{"spec_augment": false, "targets": ["machine"], "num_classes": 8, "norm": "layernorm", "mlp_ratio": 4, "inner_norm": false, "drop_path": 0.15, "experts_per_token": 2, "optimizer": "adamw", "beta2": 0.999, "epochs": 18.7}
Rows from block 9 of a small sound classifier, named by matrix and row number. Rows with one number within an expert belong to one neuron, the router's apart. Each number is 50 + 15 x the weight over its row's rms, rounded and kept within 0 to 99. All counts start at 0.
After each expert's rows are labels from the 100 clips, of 14976, where the router gives the expert most weight on average: "top examples" is what is common among them. Only what is clearly more common there than usual is listed. The data: simulated sounds of rotating machines with and without faults.
# router: router (model.blocks.9.mlp.router.weight, 8x384), inputs 256-319
# gate: expert gate (model.blocks.9.mlp.gate, 8x192x384), inputs 256-319
# up: expert up (model.blocks.9.mlp.up, 8x192x384), inputs 256-319
# down: expert down (model.blocks.9.mlp.down, 8x384x192, transposed), outputs 256-319

# expert 6
router.6:24 72 29 56 56 51 44 59 41 19 40 72 35 49 65 65 68 49 60 53 55 53 42 27 43 62 30 42 57 38 63 68 59 47 57 50 38 60 35 32 75 48 64 33 48 30 53 69 66 43 44 63 76 63 42 66 66 38 15 37 59 53 47 69
gate.3:53 22 44 55 74 43 49 80 34 53 46 85 34 46 60 23 60 57 65 74 50 35 51 32 31 41 53 70 62 63 21 41 61 40 57 54 55 46 60 55 25 56 48 57 73 51 48 26 53 58 62 72 36 65 78 55 62 59 39 75 74 58 58 56
up.3:52 70 35 63 42 66 70 32 54 42 37 68 56 48 34 43 32 36 53 59 31 58 38 34 18 43 45 51 11 69 41 58 54 46 52 35 35 57 46 86 67 58 26 58 40 43 44 60 51 52 78 55 34 31 15 40 37 44 49 51 62 48 40 59
down.3:38 52 42 54 25 14 09 66 56 37 40 59 64 55 69 48 30 80 52 19 28 41 36 31 50 50 52 64 14 42 47 40 73 49 69 71 85 36 45 75 52 50 40 44 43 49 31 40 28 32 54 54 54 43 52 73 53 59 70 49 63 27 50 64
top examples: fan

# expert 5
router.5:49 34 33 31 44 54 55 36 62 42 62 45 47 66 59 53 51 61 33 34 20 52 34 56 43 52 47 40 05 49 51 33 55 34 67 51 42 25 66 44 45 42 60 65 45 50 64 60 31 54 62 19 37 29 50 47 39 50 28 35 25 55 31 53
gate.3:42 37 45 49 56 38 65 71 56 37 08 21 41 94 55 22 48 34 52 48 63 43 69 31 30 59 56 31 51 69 36 69 58 62 68 85 37 50 84 45 50 59 65 31 39 39 19 39 22 56 42 70 52 40 62 28 62 52 45 50 26 61 35 58
up.3:55 80 64 72 58 42 74 50 20 64 49 28 65 63 74 52 72 56 57 61 57 62 34 73 53 51 42 45 72 32 48 47 65 54 58 49 30 54 25 53 58 42 22 56 46 42 70 60 48 58 60 36 34 50 53 61 50 51 63 52 59 49 71 60
down.3:56 50 36 30 63 26 22 50 27 66 43 38 54 58 41 63 41 31 63 70 58 53 45 46 15 52 73 21 47 47 58 47 54 46 71 37 38 46 74 51 56 75 42 48 20 41 26 37 54 38 80 49 54 21 44 53 32 71 68 65 67 30 63 29
top examples: gearbox

# expert 4
router.4:50 49 31 34 47 47 56 23 54 36 51 54 49 55 39 49 34 66 39 34 23 34 31 49 42 39 36 36 23 37 58 58 70 41 86 61 57 26 53 40 61 50 57 42 33 67 51 67 23 38 47 40 35 39 45 57 68 28 42 36 13 51 39 62
gate.3:44 39 70 69 70 53 51 72 40 52 57 28 53 57 61 51 65 58 55 67 76 64 64 55 65 51 67 62 69 50 44 50 25 65 38 57 66 94 51 60 19 61 48 49 39 62 50 51 42 60 54 27 56 56 46 31 80 74 79 47 78 38 36 46
up.3:47 43 56 33 29 55 59 41 50 56 53 41 63 91 57 42 52 51 55 50 62 29 31 50 54 21 42 68 52 50 54 31 75 29 64 57 53 61 69 64 47 58 58 76 63 45 75 53 31 44 34 51 79 43 54 36 44 53 37 67 47 56 51 56
down.3:69 59 58 44 53 74 36 33 45 60 38 57 58 34 32 47 69 31 47 40 29 47 49 54 46 52 42 73 79 52 65 68 50 54 33 21 62 37 54 77 60 53 45 38 54 58 62 47 74 51 45 32 45 11 41 14 46 39 57 66 37 37 42 48
top examples: bearing knock; piston engine

# expert 2
router.2:64 45 53 75 41 40 46 47 45 64 36 36 53 48 46 70 53 43 41 48 62 44 59 46 51 59 69 50 99 50 40 46 21 43 37 36 47 50 44 45 31 54 48 31 50 53 42 44 64 53 72 45 50 62 36 53 30 66 72 41 60 42 77 31
gate.3:42 28 44 43 42 41 62 42 76 61 61 36 63 35 49 36 46 43 62 37 55 48 58 36 56 25 90 74 35 46 41 61 51 52 41 59 29 45 39 08 63 31 26 59 45 43 40 46 72 67 76 67 51 31 55 48 39 58 39 55 36 51 63 44
up.3:61 83 47 55 56 52 73 31 57 59 39 32 53 48 63 41 50 40 68 79 34 37 30 39 50 42 51 31 29 16 58 47 66 45 35 72 30 48 56 68 42 28 43 44 70 50 44 39 50 42 58 52 50 37 44 37 44 38 35 69 58 68 64 49
down.3:36 67 69 59 36 20 71 30 62 37 26 72 45 35 80 25 39 79 77 50 36 51 44 38 44 36 49 32 31 66 45 56 61 49 49 65 55 23 52 71 44 39 31 50 41 44 46 47 49 64 52 34 51 37 46 85 49 48 42 57 44 35 63 33
top examples: turbine

# expert 0
router.0:49 40 46 40 41 56 67 22 54 73 58 65 59 61 47 41 36 65 43 34 16 52 39 42 36 57 53 51 06 50 57 40 70 21 73 57 37 22 62 37 45 39 44 47 42 54 66 66 29 48 62 41 47 33 51 51 46 29 41 34 24 48 38 55
gate.3:76 49 63 73 60 46 29 64 64 37 60 61 82 33 51 47 59 64 46 59 57 42 68 81 44 34 42 37 22 63 55 70 73 57 48 49 55 78 60 44 48 52 64 50 42 35 49 59 41 48 00 44 48 77 66 53 73 40 63 41 56 37 28 51
up.3:72 35 27 40 44 73 34 49 66 47 54 71 39 54 30 76 52 55 40 69 50 57 46 54 47 55 41 64 46 67 72 47 23 46 50 29 87 23 65 48 59 69 55 50 38 43 52 56 39 59 54 32 46 23 54 36 31 56 65 32 41 56 58 67
down.3:45 59 39 60 60 46 58 43 38 28 30 65 32 22 64 44 52 86 51 66 43 45 44 46 55 37 53 51 58 56 60 63 34 59 52 77 48 53 53 43 79 39 39 34 43 54 35 37 30 47 63 37 40 52 68 61 50 36 78 59 58 51 49 32
top examples: piston engine; thin (high-pass)

# expert 3
router.3:65 61 44 56 51 40 78 73 77 33 42 56 67 30 72 45 46 50 39 71 58 34 51 71 54 72 25 39 27 58 37 58 53 60 83 43 33 41 46 71 65 67 46 78 37 62 58 44 43 28 39 55 29 56 31 37 55 20 32 42 56 19 31 71
gate.3:45 59 38 48 52 22 55 54 56 59 61 70 26 22 60 40 42 33 32 45 39 53 43 53 49 51 51 64 47 78 40 62 56 31 39 43 47 41 65 25 65 65 63 71 71 76 61 21 59 46 61 67 45 49 40 46 15 25 55 56 44 52 51 49
up.3:25 56 33 51 31 39 55 69 72 17 66 51 18 18 57 25 52 21 68 45 60 27 63 34 55 74 43 57 68 74 66 67 67 48 64 45 43 65 47 60 56 80 50 52 63 33 48 45 56 64 48 69 44 64 53 66 40 31 30 42 57 51 84 39
down.3:48 74 59 52 28 34 44 16 38 38 32 86 76 15 31 52 57 45 51 58 48 62 65 20 38 20 77 59 15 34 15 41 26 36 79 58 36 34 64 46 55 66 49 68 46 38 40 21 65 65 61 46 41 32 41 61 37 51 59 41 56 39 59 57
top examples: electric motor; speed: medium

# expert 1
router.1:34 62 68 43 42 45 49 66 27 40 51 41 43 55 52 44 54 53 53 70 69 74 57 52 47 26 57 84 64 51 54 56 46 57 20 71 47 62 54 56 82 54 54 64 80 47 27 39 62 57 40 45 80 42 61 50 62 67 37 69 63 64 58 53
gate.3:31 73 22 56 65 51 39 66 53 33 58 74 36 45 39 40 64 29 57 58 62 42 57 58 54 57 37 42 63 64 58 65 48 65 46 31 64 50 49 47 38 71 66 71 65 31 30 36 54 47 51 55 34 63 38 53 74 40 57 46 53 56 38 76
up.3:53 60 95 82 41 71 33 46 49 55 41 53 52 65 79 52 60 58 27 44 51 61 37 35 50 48 67 58 52 30 42 59 39 56 29 77 33 50 51 44 46 56 36 59 26 48 46 40 61 62 76 44 68 38 70 45 42 60 47 44 50 62 67 24
down.3:52 47 74 41 57 46 61 42 72 43 57 72 62 50 30 37 52 07 56 49 50 58 49 51 72 58 69 60 38 66 16 59 57 22 78 38 61 75 40 60 57 44 49 69 37 45 67 47 87 18 29 43 43 34 63 53 56 33 33 42 26 46 34 63
top examples: compressor; speed: fast

# expert 7
router.7:53 43 60 29 42 44 35 65 48 33 93 47 46 53 50 30 40 34 64 73 89 63 35 48 63 37 32 58 31 63 68 36 68 69 55 49 74 68 40 47 65 48 61 86 77 46 49 44 28 48 16 48 60 34 76 59 42 21 54 62 48 47 42 70
gate.3:41 33 69 58 66 55 63 59 46 74 57 17 39 32 40 51 40 48 35 41 60 48 68 31 73 20 79 60 56 55 48 39 70 78 27 54 61 69 38 36 48 39 42 43 71 60 62 45 68 63 48 52 64 56 56 68 51 83 42 53 80 58 35 40
up.3:59 83 25 45 61 68 46 45 58 26 28 60 49 70 44 61 43 56 39 24 50 36 27 73 41 42 19 35 39 51 42 41 50 33 43 41 51 22 55 32 47 50 63 47 44 67 90 37 55 44 40 41 23 42 38 60 39 46 48 44 35 61 38 69
down.3:48 33 39 73 64 61 58 67 60 76 34 56 13 60 51 25 91 22 48 73 76 62 41 55 41 38 47 77 87 38 45 60 63 38 31 44 62 73 23 50 52 40 52 55 61 38 57 37 63 53 76 65 61 50 44 35 44 55 53 60 59 68 42 24
top examples: electric motor; speed: slow